Rows from block 3, named by matrix and row number. Rows with one number belong to one channel. Each number is 500 + 40 x the weight over its row's rms, rounded and kept within 0 to 999. All counts start at 0. Numbers have three digits each. After the name is the row's rms in percent of the matrix's.
# convs1: 3x3 conv (model.blocks.3.convs.1.weight, 32x32x3x3), inputs 0-15, a 3x3 kernel for each
# convs2: expand pointwise conv (model.blocks.3.convs.2.weight, 128x32x1x1, transposed), outputs 0-127
convs1.7 098:464477473533476466449440508490561466535489506497523546465441481501449473564589464509524553510453546438459444475537564537487536481528581446479438424487556510492541519508525510511553546491460562511521450509507466462533491483495483488372525455531540511453467480420479509457483480460471512578514454508478568568543528564517528471462465473519473457529530568550530428527475484463498468585490537421463509486577522562545450519491498502522483
convs1.8 108:574530451536468415520477530482531441471555546477585463473491419436512502488467499483537486505518456511472504479514478458535489466521485475506455492482421464449482510534453529549444487446484452537454536452507457493515491512476531457476517479467479470500462446537508562570480570512516463451531487461466509527445555506582560439521512545581534520464520438503431559421581552577584377480499537522467592528604513464537540515491450506461460
convs1.9 094:510601546529541445557472441413414446460451498388462435530515454432502460476514479544513525523462496496500530483520509440477479452464420458452479535461504549530527571540468476439486496512516441512454511522488532501501569520528462509473449481487483553539492447474474470446539525478585483401526457562518499516526488499541494479479485494529467526569521565506505474486435540584526505469570532503527479581505484500529482558523531580528515
convs1.10 104:511467428454493453527486495516479474557536424559500483561518475503432516520445513562539500561534433493475557517581512453481531487499479529481470491494496476476524515494455494496597460511455500445504410482567461483489454514481407577525493493549506524425457506477536431521481489398449527465546471431551432507495495451512467507426486541458496494516564563526504516461424523577579473499503463520579528465467501543494482568455472485480499
convs1.11 098:508512480390478484561479474431494513462521524495549554404451507481510529496547407470509462474481461515403517521509511533467531521600548533478553478531564453523489446457506489481477467459474556523566552457595435536531489461484488562557496479500414501537583531619517547526531451494492540480499504479487578539521480575559508524474485506492438504431439482542498497560531478467454559474523512604459515450497480446536457484522546504539469
convs1.12 106:510472550527481471553550531472507527508518431509524478485456462526504435499462468468471492505520427476551466527485447466504467584550479510539469431504566447480528515460493519508526502498413496492504452536472482524445488523522497437423556496460495518502529522455515515513560507506515532513507500419460467559470497534508481530499438475543523500549540473514520529478577433438468477494513474531472614586613617540522495478544521459537541
convs1.13 104:405494523471452477511461450499540533492541564542546529456518592510515518456490508445476467519536443434538520546521546500491517540536480484507511521526517473551522456450500471422446532485454488491472440535458413513461519520497459477467509517492598529544429533537533458468494519548529465399484542562497462496473508427473523501492498442461516529571574581531430469554530478494483487484483471591507488579561484552482554528486472544450453
convs1.14 102:492483444500502457502524511497488570526487530499457491478492485528464400514513466520449505443445495466439449493446448479441480447441509533507493455522514538483508500496540466471534577470472479404488464543448494477478487483498452443466534441466469473546540466508540505466538514542484449455465433428522538496461506456533476490479415473488497429447431476519552521522452544438425578505532515427483541485530597482499533516504548501522544
convs1.15 110:464462481544523503460497526414546519517479476532492517482471476479499489534434524516480619470452599427560501507514524498512552484492531472528488495507488527407496514515580462494555497552489463512513479465550502483506540504453567558567532559571435413473569488520509549520459528492522481462554518504510471485547495535487479493527534468514583526518532463450502502504473476535488489549454522508431500437533534523495477465534483485496514
convs1.16 100:523420567520445500465582548543468493605528524542512451482450495518457452522464475503450514505469492477544395535530494616517471546526443475571523506470474497468471487543547548526530474526492524484426485496507511503505482501507566485506493614535543519534526491410516399455507510520525470540509530557486451475456415469558467515491525495542448552508540503489500486453457507557492496494439443509484472426485467565520479561502485558559500
convs1.17 092:505503458493487508513463460455460444520487442478408437482455527546537485466516483510539413549590489508510517531509522473518450528477464531529514535491504464457502454614509552561544580579547498454546446517546509579532426526502449478465463515502506460496491563577502523429470522524519452487534497488538503578495541511483590545488551519560545547425518526488577511527508503525452495491445584481437486395517503517524471551496526470417528
convs1.18 097:465478483533435458509475459490471428500543488531480515434529519498453475524466460539494461504470441523517492498509468449525493464406495438504486467514474453504483478516484548585543448477517578512488544549616527502523495583551528476648536549529446480518414478507480416498486509500529488538514517495482502530471452494489506458494520518475492510423530537502531514552454569509498501484504476488472579497543604509507463517431527529545508
convs1.19 099:475495538520541471509512453494503604517459533505576491462535482494470463524518549519549456492434483432429508519493462515509482511464537512457530447480506559549537511472539536480641510446536505560535477487513511547482473486476473523453506426466479517452525542431527519473523493475498468470525526553524659480592514476507400532485455450450491512440538471497442471511466455440502450481418506484489474485464478517485552463479538508549500
convs1.20 106:524540495477512439459458436508526510535559495481471500502458425441472492449526517528522510531520531497474497540590473586434475492453497512466507458530500458501537451557561513582606505532519516451468492514464482457459422422556528496569569535477461536478509483468406486507452464567452477556482465475504501452517540458516494482459499485460467482526510527554513452497465476503485452492526535474457574463483506454570525570530513533444476
convs1.21 105:510451481518452496457517534520492458448538498556518502437514523526439509496499533550462480491439533506450467458635478526529580514510538492465458481456478503429476517466482584485398496600510454428456512522410460432539500448475428548502449476452558448490490468459489482506543491511490546569541430512495524482482526577483487525549529548457520511469476467399509500435522469542490437512505506485466445547514491475474485496488501470470493
convs1.22 096:542520490542454485542500501466479504518478538446512480518474428476492440486488577486466470462562497488489467511526535506525432450480477526496485501522522501496443480572512418442517441479562478464537528478457529571451524503450527488543526493502470497577507550502488489448553643506452482595488551589489577444493504514564533496458466560400542515489458484539499495508506467541574529482557502569451501552430496532482584511528532553565508
convs1.23 103:497505487506484521523425507461438513447498458492464508539574442461537603520495530494471434491492513529501494497474475485542453540490470474547525541490540478413457473486538508574531596585482435462503449469586531484488399453475476509506512484493525512581526524542498555568503518499441444501495519451439488468482461545519538553496539483508484492464519502479504487592512395524426421549475502545529534506560520456432525487502482508484474
convs1.24 099:481548534566554518499522494485478486536468546532460513497484464546492496527465472505516494476536471481467435436445491463453452494448496466500499523440567431497502473487531442473577497499568515587518435504564493539551540447451504490451519539482489506492494497478521493422472581531550499540539518511539510521563520509564576517498471484562446481592508433509489539566470487572523447514483435552423483561547545503473553521476501493501542
convs1.25 103:492526539501509530488461509553559435468530513513546484473438579486439511521524535483523452428528492525445448495498482446504546534476549516484448530514425509551446508555475477514509532450510580509462501505508494431476454540565526474469467552427461459477540393531577537560473532517488468472541487491535430545584489561536534550507528492479522467489499534513434493522493421504516461498535519479497447547558449445519539508508505495544521
convs1.26 099:484499492563541552619528565487428447448558611570520499423505519494444487560478499543458550502500495520511506472537546494560540535557452508466488442424449499469405565503424511500478477469501437495529466489506509449529516475498468542508447496498489503519513539521592527505491630525478472624454479547521448487521483484461485530516438492453496580488497549498446535450501504555495478488493473501504526454492469489413404511464558522531524
convs1.27 099:482475512578512441549540487462579528524456434511485487375495479546468485499509443491459543440490500589562468537589558514480472534491594557477447533541443504544528490503476561524535479494501503413520525521454498563599552514459597563511497606579505538458554498563541537546484491526434482456489443494438507534464507460537453493494537445490517464519475466520474497466484460518508524553508487481493517457533518500508535561449558502497538
convs1.28 099:487550456472514463538563580561515506554525538493543506415445495429510422497528459508515538496522570501509519517484503484539469511517548447488463432561432521468494475524550453543584482473552469592495502542536493521503472490497437452598479539429456448510509520488474510442513453504474495499493475498561519499571568530503492458472507534408440485444425538518516458466516469448438459555485452514515461490474459500486490545511491473436530
convs1.29 100:498494543472456523540501486505449578536512511498512555470458497469439476428444470502596491572521526554530548519440529588469543509524564455443540446541549471487535507469481524476509505472581480502491442527560486434490490491456474496454497491475554512478524487485501389491507566514495451461553475443463455525472487475490449538444467504469559457513530467579577593537549521595577528442491543594548445480465490530524508480548537473504478
convs1.30 089:512525556541441576566553448510513494432511479483465551469476530497513493474488530491558522563508503563553568525558514546491637529599544504523535557536538572546458530474521512540519534487450516487472546491527535418525449484497489531441482514437450499507471532495487511479494523544512562539519553496492412462521456520496554544558504538492487478439530459538539413548494507452460555523527551421483542474572500482515531528514533521609497
convs2.7 097:500476518525485568450536589532579500519585491505545495504546536473506454518516523560491570526428485518467545501451524513513545459483527496535484497461525536552453483530473525548533521533489467585489515446557471562495538556558519526510493529482489536458440557472510450540456496425507489507442534452468490473527497506560440512490446520432523400473523522571574573486541558564481480540538
convs2.8 099:468525471534544488536501518564490424513474496573503520496603489492546515488501491495503415504520445569512489456472519557572460514546538560512558428551472517469530537503427518448450513499570505532492534469511551553510528495508444498498481471489517529538521473526483464483530463502429556563462502405415465485484453428507466472523588494451505518458467529446506547544546519506473461493598
convs2.9 100:484547543488447508515477432498463515487513499466515503472499483572512535447519491449518484489465470566458456537456565542540562580561439479549516513486422582447568446539547571484535520535522465483470466512452524418512463528482424460482457484500549541518498506481560559482477447488457443526517534475458491502494482481510510398462550539548570437510440492488524473553539493496460489545566
convs2.10 103:457476545512506516494474406531533462530515509478533519523486552535507438492431521563451530483552473453512479572430481438482534501515481463589490542526472475519460456560471458527451473516562511469477501576510555556491496492525534480514543471556394443488484488515547485547526485517439470563472522547507543466519530481461467495435486467493513479444501425489584577515511540445539485414561
convs2.11 094:522536540529536508563505540523473468536476525469475470550483575485514449450581478563516541458459513467459408451503488426420464535504523551455446455513462503491517480463481463483473535498499478519468498497418485574497474550437490559503516474560486499487543510479460463518502523562519549571528449454502519508435511448571574441453552503487488538558454585533573446552528514511542515524510
convs2.12 114:449570517502494548439608484472531467485514547502461510524510463468515465491527439483504491539445561543559465422498494469441515564527480466548477435476494462434537529515471470522466559555534462513440557463520584532565547517476469465490551473487472598461466529525484548524495487462486519468533505434445454491495520495485519514469482395459544506478445539555511481458537486505604520522507
convs2.13 109:451566439489515534444524503450492567550491577456514446534478520514515460460500480473506544506481539542556460530421545522445487456585492525535592476574473535526506499488535536542492454513472481447452548418561473453426557510532541499465562534496528434476567467478393459483503533515510524504519441478482454506510527517536502568553492437503514466461478517476459466493513562501508567490504
convs2.14 106:521557526456464473535513546541491455510489553546503487525489451435393486458518559472535558483434463510435554454477516452510525435511452497541482529517474513559546505448561500517416490469494496521559521479535498494526463490483473500476429455529446497589454451491491480464509574506502471477432490481475485491419469498456508581516507406418506507515444529492502455519515517578531437525568
convs2.15 098:575474504558429535517509533511480505460519431439547520492477543557517528481521540537496499453513581457445491516463475569464504474486550506467457461476446530539464564511443550425524498540539504513466544527404501476543502489545504552528450517458483516454481450567489512458491496512482465514487523478449531522507552487625540514594462483489558578471544525485527551519591472510539513449487
convs2.16 102:471501501441503501499518511446570405514482392484445495457491568507485484472515554599491500464518575447473465517526544526465507546518522475546518524486521548524482494506543574515441492481464472471439548487556527513522515478493550539525553538430532459525566477600552541517493477440454451440518436490454563463526488475509514567511553510525498511464499441467539484474542506481516496391476
convs2.17 097:501455569579430573447539497507444450427485476474479566444446503530548539484537475471468543547480544487507540525467488471490506413469485546437485526450469450480505511554512469479489477494476471508563473562452457501485557543504544521492474515421448470471487527458489473438414521484478452495481527563427497484441495458474452489517508470529546473635520439438501485495489510508471469517543
convs2.18 105:521480513538531510478556500545500461496550505489450479550522553491486539536544535525484483525503451430413512470459542503483528460497440464536492466573573529522548434491520465490508555431508536465587514506548487475504502458420560527521420565460488498439410517477482481464547507413466506548500526486443526470552472565472432512458478475464473424457552466462502536476511531532486591482523
convs2.19 101:497492496442506529590583506507542441478517512462529486467451503491527516483484507518466534582459493520522528465570532505501515496505469448469501483490475523458394517552485497454580438539466500495493472461527557471486532502487479527510552526476471501453451458426474531511621559452452554533446497575472501588479487510544570430497484576509447469490459546537520463465495526471436464505434
convs2.20 104:574486431570475538540518540569506502521483572449481438541488471460502481509523545522520507498484487524572489527610498473464448511489489448510511493566488508553496565455498469539492528490499488610450545468519446468555609542501534499488524474445523492466498460541460522488458602504473503452539476498530499524501461461480488515601530494491485494545554535431492580471416521462490501521512
convs2.21 104:567485506460409514473526433424506445467598510504549475444444446584508496519454465452501433484533434467456530549502505484514509494542531498547469466481461588431453490521490540513503423461516461475457570458500464450522439542496486537464478521499474488503532486535567480523532525555535519513475449504565425484511497498530462522565469515493487450482492466541472518542532415435502528472434
convs2.22 095:588511414468483536525551546572461523487506565534481486515534496525451534557523430514586436450474461514450498499540521573454560525552491483488495522517513498438500548487497524502499588486503429514513503485530544507442555521438555463517497446443474480542514543497524569538495500544457453534479503442465452434520494467519539449449465564494430503498488523566569498437502552493535547516551
convs2.23 100:421506489491464496467513495502514511554508585427531602463534505479498554543518469498511494528519479473529500516448540521523598463538539528531433514500484528445490507511580571461447480550525535533482535537445477514527452474512504482518480598513532442546499456406511521534542532571444506557463524497422493479514457510485531504480509493465476462455593573499505531558448472451556478479564
convs2.24 097:543469510475442545484431532442468527504470441569443473526551515440489522532565538514512519519461438460524435502561469526405490448503462508505535512437502541516487519426431538519496543446504510504451472536487495494516508521532517457496466563420520501483477492481445626515531474537563466517586559510499487524476549522516490599464563493449567502512488581509481500493496512515463461551483
convs2.25 103:546553536575474545468522487517509485494528550474487449476462497530468487441491523526521463571465545491467558499489564474466493561494551473514545475537475431499523491518493568518591487562454478450502502493453473496500519470475480472482505501509558482525476496565584435557475474563459585485571557514550509550447522613501499504502479570515480452529468594436498449505536522473550482506421
convs2.26 110:456518497492495525500495515569491538432590468575474486469452492546512457461472443488585465531537562537475451494473459544475550437499480520463463544509475486503507579549458485470433469472460496462503522455543556490466445492589472605494573481531526461488472506541529506457544473486501567573451488520504451477531474440543585409522551499536526507503530494536520511568461466493524536482493
convs2.27 096:563571412457450455479450503513523476523482461480451476496546457542532526471515470462472484461472526496488489411434537458563551508471523432525546458487537526466506548566502485461487491491481604452497541473493524536461502495529545489608506465467541486526532539554504481518541548445538522440543471461450484515537529482516483543547513524574420579502472483541473514458514518527529577418523
convs2.28 095:485504497544480468462498538535483469502527476495639546462466502547594464430459466522489532451406448424553503563553585475463556519533453516479448490497514519447525505505431495480509507479499575538540493488503543465491526503437470538493491499532430506435496465484511481557392561554496489494586466426500469512502524490468522494483578465458509508534542493532467520517484523500507485473452
convs2.29 101:516482458468475498463488439407558517499548477486467463532439538572489518569506495460522494451487479480518409522545465475545467503458465456505520499458536520552540513561450422538519532568549554558476526518497491512530538512525556506496474449456476500491417490442589479475556522499577500509502569475499458479488569542543478467493563449472475541501586522501462526468489424442459478476431
convs2.30 095:487535463461459490500488545543413529543518523522454583499505511481518467426481546454541492548453480472537548571495516546461532430515481560503513458411469524486458549433482459480482589506515524465512475485492550583453498534446550552433537475526498576555460588550589539484499472497546478510458510464489455507465496545549525494547513475541496488513499551505482441559525469480568468516461